{"hop_length": 160, "encoder_layers": 12, "text_encoder_qk_norm": false, "text_encoder_parallel_block": false, "cautious_weight_decay": true}
Rows from block 7 of the audio encoder, named by matrix and row number. Rows with one number belong to one attention dimension. Each number is 128 + 32 x the weight over its row's rms, rounded and kept within 0 to 255. All counts start at 0. Numbers have three digits each. After the name is the row's rms in percent of the matrix's.
# v: attention query, key and value (stacked) (encoder.blocks.7.attn.qkv.weight, 1152x384, the v third), inputs 0-383
# proj: attention output (encoder.blocks.7.attn.proj.weight, 384x384, transposed), outputs 0-383
v.35 075:175121153136139124121119187157130121144098138158169132161060141124095165142134108067126110152114156137116114119075116081148094155091038111126088096082068117124175112121092158123107089155175146161119129172162107064100122107147104144194132175150112115173115154106213115151143162093092140151179163168123138215115113143124079148129095139103099128091150145121137060161151151119117174137130149108118173135182128135132156119125155147119122132084146121164227120131089128149170113119144115072162127145148152095121117078126095165102101154194106133117078169116169102145124095194136153100076149106093130156158090180068124110096197114114153124129124112140114159115102135162103087116124136135124115104130099121081134059174150113116073174135104114115085107117153095088092056159133086131078034118079190111147107154109169125131017148119097115125102150125125181154077138138163104122072072107122094135185112100104099165117187068119123112182103125148099096117150121168145124136160103194096183128101147117079105101197198216147127109134131194165110117136117110108121126162198136105151166131139139133111092135209134104164120094143122113170109132135124120077089156094152117147
v.36 098:167185106112181109121098127089103149095091119146095177101054110115090178160180118080121142157151099113094053087141140147097107077111047126101121099088126099110146145153089149123079106172095116147111160104141082082101100142140175133158091134113131135198089090148113080136157125132130115105198110140110157088129162058118119136089156138125103128111094065146109171127155107080064080097148126168169101129100127141177116146191120084159178109102219146139150115159180112087116149134144093145101140134153132157129088059113119124151133200158143107190142153148144126150155184111139082152081110144133150123104149040084134160178140168128126120109125105164073122076154111083116150077132163135151110147147122069101123122195154178107127120118134129163129129120112164121168144108074113119155110160134206129137132116157205115138097191160116137106098143139076155164104183147149121092122156105108081162138168085083106136100193093054124096141090152112086146137088206124158138101078124129131099152142133098130096106162150102197118130119111126142149156059151192101140098126184134072103104189097137072133049136085130120116091106123159125148173109158129065123143121112107126071
v.37 125:115200154143078115114105076094149104142121138106090155066147133225162108118112148127165110111075098102152102100145161160123069087087172106130127144158147168101164152154137113085102112129118130112109135124124099238138118149080153091144095116141094145133157107187045135126134113143125145111095138102093091090152163133069147085084133081106075107134077125111117117113151156134164173161147117116138105077147061100102115090111103103162168095126181113167133131145165077128111199115140156072095149093146102129146103087101134138155124098123165082108164119154197133153132143088127168173087149073160168145110153037111113113153102119147139164146157144115057078105120145118125096181159115103168095137163124164079132146129127146145086140139129111132140126125108201135138092085096149122164164092126060110130130129186148134129160072166147083164149186101156121118111110177157117025127173162135144136089128129082080133164097106092116100154127117085206141132104207152081083134122174132139078102177119106126154135103084132126093180097119092129136073143056098101116085071126137163131099102142104094098081128119083134096124137179093189116061095137079166136168120153151160182
v.38 092:150130132134096083113139085132137097156202113077141139150076136162103108128095150108138145153111112116117133186141146123192102141209180105115166153124138166175155116152185123167126160147118127136118109086128154150145122137086128136125028173130149148117137132143157146142164138104144193112149124043103152131079193170102082152123129064081131118123125132092142156120122118113100096117107118089082148167067086073100141136107107082087094131153181111077118156074167145132137155099084147128131111104139091162145117098121107095137128009130116156136177104133146183114088092150070089131167139100101184180095113095125111084113130142092184105153152143147174136182125160087112105150100062086080101119093099090090113145105153159218127156093107131091171219147100082099139059136143147138092126096128035146148127137188119109163112122114156162153059115114130142181171061147114120092157129119104120100178106150171107130104099154196140132146167173049133131090180125158144120161177126126061176130079148142162145173155120120114114137102144122151135134114086099140136125097111158115171129080197061156159134122129093142115140154160077125127068147141148148152096120120095177110
v.39 109:128059149068096156167177126096151127141121061116149077098154066119171087170065176133129101169118079104138148117090148157172163065127141154099186110150123117173125111125168132078133147118134147141137124112124182133127137081166089148080161130130122112128115114180152144088105118094194176147104148131156123148071146113106136119121150115165216177204210107123161154100069125148163064116142130113182139148080134100116089122167144135119121093133118124107136183111233182154143189087171144135135117137088160115111162137183139140134164109127138074113183134145109153146126113169162163164163126177141152075161130102173092156133093166126168158151102169128096116108195103160089160129163150104114142133033182078186119124169126146124099160133137054149078094062123178096107084158099151119152118135132091130186123116099054111120184064131126180140100111089137104134111086119141161158148157131141139139075140185107158078155148150129111152122117128114085138249132128139108116157156159101187133119123153145128164125098090073113157134118094073140109119191071106152130118139134092120171187159119123120056101129157097131137132111138127154159095126136147093134130116133154138138
v.40 113:112162055120174153139145157111131193150073087132077166087140171115144093149123183121127134140186147147157175132113099150119105084168130150092146197139177162133084086079163107197073113149134148071086082104153103146149090188122175155148119140149113129163122099141169102049136127060095102138178165096143178084118099090202147097172177092194194132131133075110119176199105082126132087143159108157112110110098150151135094145134146137130107069143119127100158130106128152106080110116072099098144125156160162079141102127104156095103157145151119091114112161147148156132101131110167165153156082158090134158113115164188093125172136164145136121134181152111127202135200146173115122145109120120081166152131150114091086106100091128134136112088137069149156122116095121163124095089088142142145123160111133144153144125114081109069158111134148150121107121138120121143140160172170176116145149163139099123192136176141129178108134164195104156138107125132087111092141093129154114152129128132136162124170148118124147157175091101164142106116125188121125114145053124110129170182145101085148102182104145167143213086103190091067064209141142141194199116170097087132118098074141059101
v.41 089:088159178086136130132167161148184165127118088071183111100147176166176144096151169131119145069181078148099103192110079114122123153097104255176159152122150174152129114149137154181112148160085160120125123098085109154141108092182093138121191132100093122086146158150153130146083120158132114151137114150069089146112091085130160128156118116126101134125088144113123110136119084060160119166143121117106085128163155192095158094163169171184110056103076123166115112132087077147127117126086146142163131098184111160135130084185143150133156165184113159157146130079127102166133129094103141102194119117135154103097128182160097130123153108107088122115115085048136143104140097109139176162106115147191153138174125157136132137157138113096100176148122135176141126135100139168188115119129064098172117088129152182135171118127103131182157112129152081077161096154172133062096172094145108129157128084057140197116147132091109179181189115152134117183128129116111156154176119181099125153149087133154147090149124113099124141146178157075161102115115126133187120133182117122142134134135144119170157082132102191114212137114133175090117178137104119094104132131157072125130051107125110110
v.42 091:165066180112128109119102129129128109181192129083212102174158105137125185126090126140114132156100104105131169132111121093122192170165122123159123117135089136153085105143116124111170139086078136145154127115121126067143226098144072110107136121111188103095071184146138135156125094179140184155159067143089107182110175163127110157096113176051162132122167183119147112083108100150137128115124130131105129150162163074113152169168091066097105191142099091146147133100138172104152142143155184169165147068134132142123199151171120183131094104144130187178097135116107108123178122141124143098091124096082133116098155125126107134108163146110122130216084110117194114166106063100132102153106139186111092139125101105154135104181153125156127162141144136091085125112184119078083131109141167143115159128166176153096142118112124104191096081141125137134161113101145156115186075109074090159143122102087132103178072110185119085090115146141142112122131109122124120134120091124127155094184108129146169198141082171118165148093201148119159177217125097109130122096217083167125199153059172108150178089163096111145129111155102147167136122124144098120106131096200125105119122122148109140
v.43 105:154112124143124138174156096166107159121080140108089126193156163133139120122111094087150144143135131132098155091075177123125058125098088095182136000101142088150128107137145213082137116188111153146152176201117181084118135120137153118105085150113131143141098117115148124181166180124116152110107164107220117120098167125169122162114070099155132149100154093176163179122128117117116093096071167122153161174098118150085113163096148155167120136094111125063143186170134100144135151156165080122120131159104107135123139158166122043128131075143138118150113153154117146162116146134155094142149097151110100181191140140095156195122100073208205152099146084151082094099134184117109137112169100088146155145136143106182125137112120147144104143127113100128102108132086162078121148161148097118114032159154145106152105130128156129211124187164104131113085106161115130153105103144159127157088112070143094136097174189077077071120192098077163176113116145119126144139093095106154119103138128169132109113122170127151104094151134123175136102094113077158100156139130165170077122071137120082096181153117128105145134157123166098160128075149113174172110182153076134138130135124132157082
v.44 083:156199146117092119134133136150123128137137136102122101142114131169137134124096101127145133168076123116137083147118093140126095103109108134094122132096077167128122100173167132091106149129137148091153124114137143126140137031166064101110081137134136156085132138150115131127090138128164142120081065191139118173093181118090157133112113197074160130137101083093104145125105139115120165120141178133166120127145092069092078107176115114089133098129195101155148185148220148131134164114195141107113197112127122113115147073158119178145090107135085124182115130103155121138155120151153190114082104230137126130082125057135135172135148161140190116155124116081116113133185092119082083189103159146115094069122138043165153114188155152169100207139175115150064085086090130059134079107107144141162157101137126103198152120170131113131127086135062134120130086127123121138113018163180133119109147082112096160127136115150100104164138118104135101148148157132149119220151163144148083130130158106171156138143096138133128130139139096106130195143112087104110051139139051072115161137143140105127176141140079102188085081189086103122096078136137152148102172083115128088144127134140153145
v.45 099:134131141116112136126141098132132159123059123164130184151154133116081178154130133176131147170167101066185129097036144126143154097158117103095152088125111054158123135082093166086123159170099068151128126159086086102135125097141141124091059127146145164124106116186155111126184124060129195130123109169193114131113120161142129088114099151118164076077138113099105112162164131104114119060107144168101101150155128165102088134125130094172153138106093141155145141155166087097193102195098108171141121155068121151122102105143139064154167148140158097121134139165136168217089143085156118130153146131136084116087084149144108163116141115203124170118158069137106138110080128153117166110184087184084078145116129166122131137181123124138117149107096121113080122141063131119094117122124094103117110175120193132103101139170149162182156240135100156153173119149082143107137135116130163179156090142153158112111139119141127056146184126129152144067160143138094114133078080063127091092123095153147117131142181145142135089159039055180136104063115105142102180120152166123103130135197145136132112130087120091143093126107179084213161080134141076110145139161103141129128096129150136085
v.46 101:162105136157138125146172093159081097179174107113123090222174156150132159127115132114141116139105144119140118131098144119156127196148154156108126120121078079122067105164160170114144138133139159069134114096170169093144161050130089115149090139067175146130149123101139181101125115100195171100093118188163093132122092150105108098126083166109180103108177061064138132139131128098153139154133161123106134188101102077087106124149125125099183138138166064145129106146158179081147072095143170099139157139082118190133100136153126146163079080103134133154133131086111128134095128144164122134077100154109054111153129125122172120110092118163182088084172158142139104117141137123147138125123108115088126114107098099159134139155095115163088170154161115133102111098148090108097138160108158149128060147166106122137159090158082129139193082166141080131091133176132093153091041101162192180102108100113147184045168112145099079121164162123173128091187174115167158130167194110174141165057139127128165115100088138122174149071146088136162148112118101152145101039118120138114118000139126117143142112151106083144113117161094126142108100115147090180143155111091147140180155123056131099
v.47 104:112152064157131119128132189104114154133123107109107143099065158161171095116135118096080117080121171184121088136161122114084112108121108106087103148134181121101141166175100103122157150126131179127090129135143157171127117115128139100110229092138145148122089125113067074144099158078160134100127156112141168097168052104119145112134220083160075127149120071176136180162098094138151174152133104069163168103139192143133159100100179196131077141106092120074041117090131128110093164089120125136147160122162120106128143099043092135167121085113122167160109130140112081066112100044122149247157129089103122114170132133169148121111059137099115142085102164047106136152144080140136156110125118052143189139148150138172110168092124098077159099109138128148140116136175097135157136133126124107121139122099148126108132174131088108080135127131116094123116172114156101154165127133083085075114128152103088110092137155121122162128078128111068171154113159130138138095118147138080174138106096100144105099142137145132137076122160179108055115092114153116135109155034158171152114128135117113205156148087085176123195097124078128079115145124097197109137151123167078130127174133135122103
v.48 109:137175115150145129112154159098149164083167157155136135153120207097149114168100085168110122122140129151126128173137127114111124142092092094112082140153139148095158133102148142139083158138149123102147101159122148143089068143129172192172144111114126120109171153146206141158176082141161140126170132150143145135154127141136177166159095154156108186112145173133104117145134159156128117130148134114109133143153163140110122112111160160086093125146154179181089114143151110123119113174103117102131145095230142113110099158128122097091138129114080180110085145131149096085102099103126131037185156128156130165125160163119121140199150125099061179083135111101082112087112136143155133187125171123169176131130083177116121182069121134103150105084080145183113160173120112192145154132131098131047127069084104134083091156092060080146168185035078137109142135114151158136129153145081090194114138129109096107210129129121149163125166086168088104121127041129138141068162102097143124127131097145166077073122143133149174151224091179150144075172166166100108111223119112094169149170151098099091164118140131166196161140161199157155131131134130111066101134123118130095090103099131129147
v.49 083:167169172198126142101111148117101143151066167115108152124145172210158112101123154102190069109117117077155153096088126076133021117066092125129105058134190133134158101089104142104103096164164137140120134190101103175130158159150168133129132159113096145150078163133119114119153163100066146147120168145179131142154116156134167123141085133154092135068128148150160147161148168173148148159110159122092162104124079178066151131071144166137151091106157091099159156136114094128091156111123120049128131112113144098184159108126087120129127114136106167136066122164129112146109118103133169113061121073080131198147089148085141144078106112156154211122158107077073091077141148148155113198177093136091169123156090143114087139101132107139100146125122066147104124104122139144084081117149116145149077097113123111099090146103094145144101147137064086157086124090130161136170118169185153129053116125125113114110100211120115154118139066097082129151161116142130104071058112100136107125129158188162105108160139100112102100177123190149108152136150132130136097133069111111140123087145134124131116170069146094102140088126151091148126080176135214166085104167072180137130181131167093126
v.50 084:108185124151129157094161107086069174105194126105100111146131183151163077147163137134191207133146110164088092051150104139122068146044123132122087143063114079134102159136114108202103161091133143086157184107178111138120129135103125120129206121128124147123156156155128125145085147160156088076144134124132141149136100094127141137126163110097073131107139070080127124106112137125115123161119159137096184157146127107140118059095139158150142154110103157214067138139181199179086108100117118114145172099146089187144110144141117109177143113106110162134149169098116110163157127079104192108135126106146163132096108097114146131110101130104117094078142113154118104113108090092156113147151185142164127086155032187120176174143127187138155187110141139106167169144144107076122179142125109116180087087163146132127118124142124119161155111159184125117119114096175193148129132116122121107131137065072112140124122105137111134138039160083122153135132184092191164116156162143112143147088103158122103165120076153161174099167175128079157093149135110143147166127125124071157091120164143164114161041115158106110223173155083179091111136131087139096050143098158074109099141131103117133
v.51 109:119152118139110109113107098104112167144167101156127137088097141132128122165164161168169121130142173129134121179200162139165102142106144101079119176133182193070139136103109073141122166137128137084143083139118134207166150111119088122108149167148094113097135167105035150132111107139115124083076125109097112090135135155106134105125129152114096176100098111160116157191156127173120160192157124101137143138113129132104109143104123140028147148160172162132098116085113107140148126074167136125118160139127111156166086140122056152162136038109143127172115089106078154119057089095080086153120152151133153166162122105111153090130081136107115155117156142142092103108094144165103071174048079129108127113118093131201102184107155105177231107133162105162111174111122130220191105142112128135124218115108048130110117113159115129100137134094106120139143162116078095229123070157116109079124150103107092076105143139172120175092067200147129147148133180095154153095165119107137138163106133073103120136102113121159135107114112140075094155164123144126101119121093131099098115090071171134132113070101106154136175130085135107103169083167125130146109102176098155192131178162099171136
v.52 103:164159120153134179152148128103193152113150126136129146135156114170178085168143164114195117137136143060124114083198091190057091152103112174107099108127175151098193155192148100184158167133133179116136139183096118160102134219118154085176125138154129132119182110163106124137164110126114116103147124188113173096190105151127128124121155136182141115136155067151118119165105109116137103162159139086178084108102169118154101165101163111183163124135123147156079095127111145128093201132169161113145173129141161071129135160115127117042121162107058161105142106139155098084150085120104156164103113126120162137155185136173177156093099166146099163112146103131110112124139096095153187126115213137116099114146132130138128195119095135157136158151145156167158129150188198194127154078097167150169183124174162178151051157136135087097116101100145099121168228082144116145153206171140092104103127122169107116161136099090079233116116087118091151134108113138165154141140161161139124162120128085148052105150154113152157140141161168136136126090168109139097130136111171075119156148172126121100105158112121112153113132113159098085143156165100175186124148099154112126154110154142133161
proj.35 075:140131164130105198187134108125100112155151119097130115162139168168162171113090143121107192122108116139207142120127173204058141162141129122081084117127133103053145171080164127097139115106101133114128101117126146149158150128104113156113121154108146112118136132152163089090116172108132163126067077155189118136097125167106090072209154130118125125127144146093149186131097132118099081066135113133150128114097150145129105123128150130078176144128087170108137107136152116168121103145111110166186137188146135124145155106122139033150085144076126153086146113097108160123141224097116107181113129124138082113087171141176097139077142081181171112109133146151175123121148147189082138072107142140125113183147091086107107204150118127167144133167156145109157126110178162155170192147121180107143185105160070107118057134138140110064152190111123171097088128091199136143145185148157178134100157116115161109081151186170074133154129181152100155133137057104174146109111109143138133179151140149170123120098070130179101117105096091139080094104137117198089135101051163127149129124162089147116162162098120118186136157133104099115058110128174179083162102106156173098121129176127125173
proj.36 106:069160142154143134134085114152137072124125077144127101146162117167152055156146106101128125132132105141147150122083121134139131137086134146120123177133127091120122091058185065098183086100115109159115160083157135142133149176100164161110130135091121152133137131137159154097080133158089127117109113164086100096119134191152164116157139066093119170044147159058123125113117144169118120125090101084105117086097114069130108068139170116145114160148159144130062138062127075145123097114170129080123098155121095112143188138096122089129141109147095026131118134150134187121077090104138165083146084118163091118164109072137183136103105129179122125060127122091145148123147107199064145104107124120167154119160137140072183126143196072092146216182173088090182122146162120202107132173160125151093141093138125090124134099104088098113150110130109106133095093132176092119127199142147068105162101110127109108099105099097181138124145141100160131118158065110168139127117101085115172143197152144086145123121150163131157154180121097112133169091216116152128133110148052057129121131100093131163110102156213130152209147077132089189132134103111160129110136110167163152135092088117122141
proj.37 127:058157138154144139129140098178126098120168138125108110069091062112184122193133103115159162186128113146051155118155184067122152145165112107149201122142106136143111183113146088151152177155142075070110117144105100133120146148111130101136132138164108148123111139132146110125053123113141156136121168094168134117101079128114197162115117081129085145174183151113145149088131151164187151145132129067117119122154113143091119095107122103131082119159120102123147149139158137100121104144140086190105089148105158080128153122093156179128150214142175115148120132154075080120098104134132141106121079221143108113155116168044148220161091134104102108159115185111145179168110109106124150151148131112186179061094125088129146040076137102108162141127134143129157107143163167119151139135136124171077111202132147125094168113143066151120139182138146062128119143139124137097149100102143105136099114127151134145134091111107157164108084130124113092120105120165078145129149126096073083071137118119044126118141148064185162120128119083117139189108135149046174053102194064162134107126051125111155071095152125120156132100115120146137161121149140103142184183119169141143135072050136145116
proj.38 097:153110161106119164180176146114103102067157105153255130112136146087153137131111122147136154119150092133107122137128100111127180073094206130215125152155169131129106172166134151149114157097083142102139157113076175146134136118143177090131136118149112111192162123141120197182128177154120124134047111130176107195125173115135147151134109120093148061132192102137122129140157111169105067102116150127191117122158068151168127119116103104140111129120135156130171120126117149172166140152078155121115128089140142107143151152104101146150170175149148147128029158116056057126124159154104166080125113139157187124062157113093156165120109151116079163160080177094112142146139126110121072172144133092112164143155147154160157083118082087072141091073135121157114128206113123111207202139114052121150148172129116100214064139115169171097105115194099094150128142119109124166203128143142151127094125121122125102157126132135163099119153063116172113088097160128082155178176079110081123120116159100102079129104112108129115127125156101113102122140117136100132158175188151107157113141116108121104126107141110132120094079183150146094119076090112123133123109142042077130076152122157118117
proj.39 109:095090153157149148120187115187113135097051127140153113128095194113091181045140149124173137221147129129099118115174133128138163158143126166160169130137126127072151132162102136109149145113167091127160125123164109133131098111079131083148017144148136140127151117114107153145144116107084141135097100080140126182146151206198104117116098114176099122101081116197173156141203158141122155132151126096140133129190098135145145159109125140129107099151209098136125129150121118133169140142096131068128133125118161105171124157129117168112155061150089160167134116108108083096161167163090128063108110030142101121099085170125131113167151136106036155116089117108120129178083149104136149135061133132100096152145096128111089116165101134132115073126093112138116107073110123128161162094147148139167091135116182147141153127153097105141184160140168032123163149157101112115087127116134123084122200186138128141182081089145131190139051115111140123079159141127125119091076163162152162114039124116108122181211141062135103101104108158191082156162126141058118139142147135140118109087083117101138101131101145114154196111088118172118105167108095139170091122128120155134100151132087108123
proj.40 116:113110110161127116048113117147129146070153153166151128161120152164138174112081135142087102076076142139147088129161153170150095126101069162139114125109119159141125088110073182081135137228155108161156129108129155137159151146135113141136086141117139152135091162070109099181169120151134101164137122143122096206172120121163133111107163143110096125100128126161085161134169147112096144133169126191084129151162123115165171077128133074137097171066120106175096119114082153137186140027109151080131155097124119144132149143133137148111113132175166087143106103210144180166211157149144104131123118101165137107089136057181097134120103139184153134133133076121104101182148140077122068169105097119140132100133097129156108139111122087121087123161116126135127160095134097142129165120096130166114169107108114095096099038128172095100114115116124110150121201065095090151110166121160087115132172124120141105088127118182129086132158053117072226168144124097152170126103078148080169135087132162149112188130151169142125043141125116168133147130116144124143100114135070097116207077143152125165125111140113046061112154124100106180108143095096127071095153100161211165158104129134140154
proj.41 099:106130123152134106128095072108111160129102096117123142113143082129160101113148119208158049093117172140154165032126174113090103138118039135101161085135121107128102119114113131119153115098119130182174117137130119123166151126164171140174133046115126178127191168100061162119150066145140126100125117150047122162162108130131089081189122180128159195086132139180123056148165083113146129128111133083123121159205132077184083096088157117143109145114168132141122110145151104163161067106175130129131078078047105132133179133103128177119127138131142122073093097117162102103164196108171115171098135180121170097132120102116138067199119124080152055121141131113103074137123103098125099131129137175132130125120045104156099072134122153178146120147145118098107187140151117126109096153156144144113120104164132122092103102151113151138053152108117077150114175129162123098109102108156147111078140122157144115112116129097173143128186021197078143135127167125104119157120125137128073113125156103159102164157138134148134094180152111129225126150121159194108126139123131096128102158100116133152119100097161135165128153161147138096140172138102151138119090112169158146153122247144144148
proj.42 096:210149136125149148176155135095156158130103125118138137081139178107117077102142092164164101081156146155134151151107074137124164119101158117135109109182096131126143193163154141170121087062130155145140138130101100114111061147139172138153184084168123087185127081130121177140127162145116116126065084188121111099073141143145104135141108121123173131130088132128133016153157140109134103115113126112211161158120155112150118164134116164106163095104148122128092104148099123129061110198134173099104105113134082167115128124111076106163137120100097159129055133033126134096094118149075153133112195106107162128132097107119123129124108104118150159084128144155140095119149158108121139097164136127114153109194168115152079128104102114111132052095119139147119124162146069084188096108198090088155139137098159177199132190153138104137130130129136135157128102152175158111161145147100193134092076103088085130117129147078129108129168136151171061147091153121086078127136179139165075131178168106144155131146160142119098172121121142118100063108138167095094157151102175103115146101185149135105107135111109157117142128156178146054152069111135113124107110124018047100120219182112110051
proj.43 107:069089170124066162145106166130128078120140123096121126128158126142100154120139131081094180216126071092118087113134118155147125119102162157165126148080103124132130142113144113149131144114105146136096134134151101099109125121128153182120088098115133121080212117189144174090160168124100124092094112156165143108152149156098138176136129114157138116109147096106169168148110120136157092110105123130115098120104067159141140141125109147141111130180203152186185156064165114092057189141154081138106136164144174097136126119104102046055152133119096120108152073126090119104147158097112120056148089116124051120134118097201116117126147131098059095174141115123115172112118078180135088077097102159088043176065145083076151122166180166107097154141195119133180083104142116154105159138093118116145143144144138099111128127142154126114189188107066072122155100114162122121100177148131161114099102129149108150158088086101151174149053187120150112091135138139162120089106089148168181123154136148180114093096110128173132135114115125132083178141100111106120211133159177116158111169120156121089156196130133150123106098107053161141099154094125128175125153086085197117087053171101113181
proj.44 078:104129127137120184094110086172126164089111091116078095047129072108141163100129135149174125198164097107117163147096166119137155172154124144159134134174087130085115185106153129170169137093159060132128130141120024133097127133052162133155098148173100138177100111139144149139076142122091184133036106113126136173094115181141142126171139079183136137160107144128152139064154117158191099124113128044181116158152116167143149168084155096128097128130136084099129139119136153068158116174160140133166066159126143110157147137069111108134151192164124180106072152102099102085085194130112125103118102099143136120114090161090141147160084102163104172136073140148138152189143128139143150118141140074124163131139161118109097144129139106065155160104094124159164098122167137075118153123135130123139113166126170129127166129181015143116138170129133056146129112177154109113116148135041123123135143124163110120124133102081100195155043113108155129100141078167103080083083116163141120122085190149092131129116163091180107075083088092198113124121141147132092132125139116112124094130125123111125109137133179158174238096070096154113144131128126108087109095105105148114127143118141098085
proj.45 102:114111151085109086119115146104143167133171144085069151111134142127134143082139139115133163086093116055113042101109113124116150087098165207160109142126157104182089084138140064162069104155132108148159155121157107131068110154071142136153139141160109101084134157119122177095189114124085067133083127179128145120124143135056086176127119145167145144146118080107097146148127091121078069143106164125137129113050109141086168166148176137170131117156111156142131105065154115132109144133160146099182113124161155121141080126088094124131110132169120125195126157140108154112166084143123146094149130043119124116139141071252079133190166094135141104102122054131147160133114119127180094144129132110137045122100161088069165131171189173116139145176176070130140111104106126109114144124098082122169136124135114132070139147122168140131134174155128081108129105109155126099130195126104104099131117117138158176103143090125152099171107179075152074137101078174181111101108126137141139112099116111138152133151111152137141099145138193121109183150131129198118187133170148070118134147080131073081138155133187154018106135135098155152076135115100123178096159119091208080154147147106152138
proj.46 103:110124123096102177092073140093076129086077136141062165120109122103054142103133146129116126121149177114119122109063145183118169123093151109202166162076103104139125108124158145153129163087113112164104118119107017107091051105162126141188090114154083121116144106137169139130133168132090138094073091121147119097112185133085144194100147114155116090131174099196159192103124145145165127099104119158203122100133140173120153159053115151104117159144117184152102163088136170144113146151109138129174149113166160093162109146105139114071122125115098106137122137092126098107104188118077120102148078087109165125169091142167096052156140147145061131128090128130150108120157116092164071108099123117073119168089153084133105136179168106142101112124078114096153087112059111058086155119126126144142101147050109128168119163141154127135110192136104112101153133119135125104078162091086101087137149088169176150125154077139150129152062145158162114055147115150097138147090110119129103153093126167134079083158148109145113066093096127162069123159112132130149139116172121093130126152115142134106161133111113227147112119087050114112084151063094160097146087125056120151066171149140104099
proj.47 101:068094124123125105171162091075070145169139129126199124179154097102064138157148151134141147147209122146137210159115182117169127126158113112114163102100137097116159143082124096132123198140121119058110124156148139125121161113197145141117128134147102149120088136123124096115135100043182129131184102068145143130170135127201154087103122153120154151144124210112115099162159098143117157109166155150056120113161112084148106090116069115075085112134083121083183118167087151087186149051110113128118163164097148118100169133187133140131115124072104060110144047118142164175116083129154134084127123183155157139111113149086144171081140188065153127143168117172162151146157115127095107136131092182142126126119065134136155097123117129140129149137097131136096136171099136140149151120161110118110169143162132171098149073072106054183105105119114186151151093125144128153084083130141091156114133152126100118159101102140140119106121039118143155168160134123165110113094121160144146113155146151159100114107122100167123178114103105112182089126122080107158075171067106130150119138162152169205203187134132097167097077132162149162162141153129105106091087117168145061159069092093079140
proj.48 115:096075086045109128127129174132173139157147140119087112123153113157139167169115179090146141129089069133145129148180093119170116114182154156126076118129184138124156115165125132126141125174071169128147128149095165125155168150124072120107133145114138129100085094166137052091163140155151131173171158130065150153154053118060116007144161174143142114183110109110120084086127075124129103125105118149115118108144120111115090135160151051117161124138138067105147130153120113102146135118176135139130142183082130140111118154147164165115177129110153098084146168097144159111139197122163131182128149158150104151080151111132122110108127069141129052169143166186154086131109089135138092136134127143123059115136108197090106096132074169138081153142140133115106108110141179109096132091099151121152078122152120191091168083185129127170152198156136128188153131143151158133149166166177154115124144116120131123084201146127091141105131149138136203197151151116128135130080177187163154158136174121169139150093078151074136118145151155121119121117100094160144099155108088170127088164180165130117106163086131098141106136171132135128136095232153137119143108143213080155195055142182125173
proj.49 088:095106159117090140158140156158124138143180146112068098137127116205132169157101105096033179152092112163111143155114162157142128152170167137139149179099111135113142199051166153152162157151159096102091119143117113099124133115115079114125127144187135120059114137104203107108142186121185106122117104152197121120099098124090171137144160133090116124189116128106121158139127108099131148112166131186115128142137102111112135144125126119047136094120144125139199104125130127029142153127137092184126158203169148111112115112117153069134110148085149087131190094123101144135179167139109093137147087211149102125168148089150083134111101104140147058195141150141148181117091106138140131065105117185184084124101113073085112090101118110111101148110153155151170075143189172151138153144135101152084144122159140165072104117130222123110126158109121154137114153125177133121100124147161169134128095102171143149117146098127100152134078152187129143141118145116137151094098113186097126138164142118154138109063114117222119118123115108117096135144111141096101101106088124179136132123180130162107165206095132129142103105142064111134091133156152089142159176087114233088127008104124139139
proj.50 082:118081160095102176118041155119126122089118123101118161149119103156111150124168130130087105131147165146136157133130065084112069105163158093154142083126107155169123144120198168132140170118058134104129172201118102132139132118161126181129120144108147163098172127125155157137127152105140104120087129127129142093162138102136156136126147118176150102182127155107146139134060102104074073135128107121148091102187164123108155167126112148059123129068137099126130157106113141138177068143195199158082101111135157142195160140144153106073150069159091053156064104119155093092061175165127101100103104148132148113073116164125149174175067178115150071184172159085158128126152145138096109114105046117072219157154148121098103088131114061122133102169116100077180132169133092115079107152187123149085133141126116134153157126125069125193087196159146140130094130157145121134111090070163116161109119152123175167148181192137146098123145122143146114105120146147118135168137092163120104146181128195111142072115173082155175157154130083092140138114123104137173111139175145168134077150151210140117134124101145206196114157134121133117143146175096129073145146135121128129136132112207102138
proj.51 108:096084153115160113127125149115074090107153163124157087141136097064101151177138088115090174152136097120158206163155090077165131109166149090153124132130135178116147115150142166130125161171144097057142115130093140124121123094154091130113157118141115134148069132106207123126132180145117141146175154079132139149144135102138167155122097124137124123213207123138087138104142095134136137128139150150146182104129077122152150100116066098106112105025086131121189173159083122102166138154053137178091157111139178094073107148118140180139160160096136113096104137098159090121105121162188131095113128164147165121140192148033183118098118141086098096126081149115109131109113082125170146179145153083140136158103160166180138127081129110063084160081117120144105104176080171052131144115087119128174083196097150118145110115112149159191072085193119156116074091184114132129106076149144081168186124082127159112153162113111166126145139102111186157116113170136124119130143133108147096142108143116114115141081067126132135090100140139138143089142164102093145059099167143196146130148143073125128120165134147128112124043156126125139148066096117120111158124134129083058119101024151157110
proj.52 117:085153110053112136107046086082186100126136110129112136136141131126150058178134122119092081120053117187128115117126132114149088150129113056114164129091162168109131136069152116122174186192132134164105164138150119143131128107189049115111138146136156117122103176133097104111115103147169146136159149115108048128168130086160135074121114084080123128127085121134124090092142133139081151160099119138082152100127122057093114108120120156110112140082131061104111124080125145078172054135175097154082103175122056121156134165139139210133111108138098074115155066128125113149088124126184107125161158137194129137148092129059111174128117145127068075164169138159172096158104131130105112166095145152176119111099179146093149130091140123126109196136140104109158144153126098123053065132160142175118179150107112154063179106118108157118149132109097134146048169118112121070133164101140150125125115084090149116128207113125183052119119124123191108121188132120100135115075158141152161134107133130112102070124188121089185156120133070123156119148082122066149091102110062130105110072136150162118139093128115137145151174135108126152146140172126107097076133128146194182137077076131133107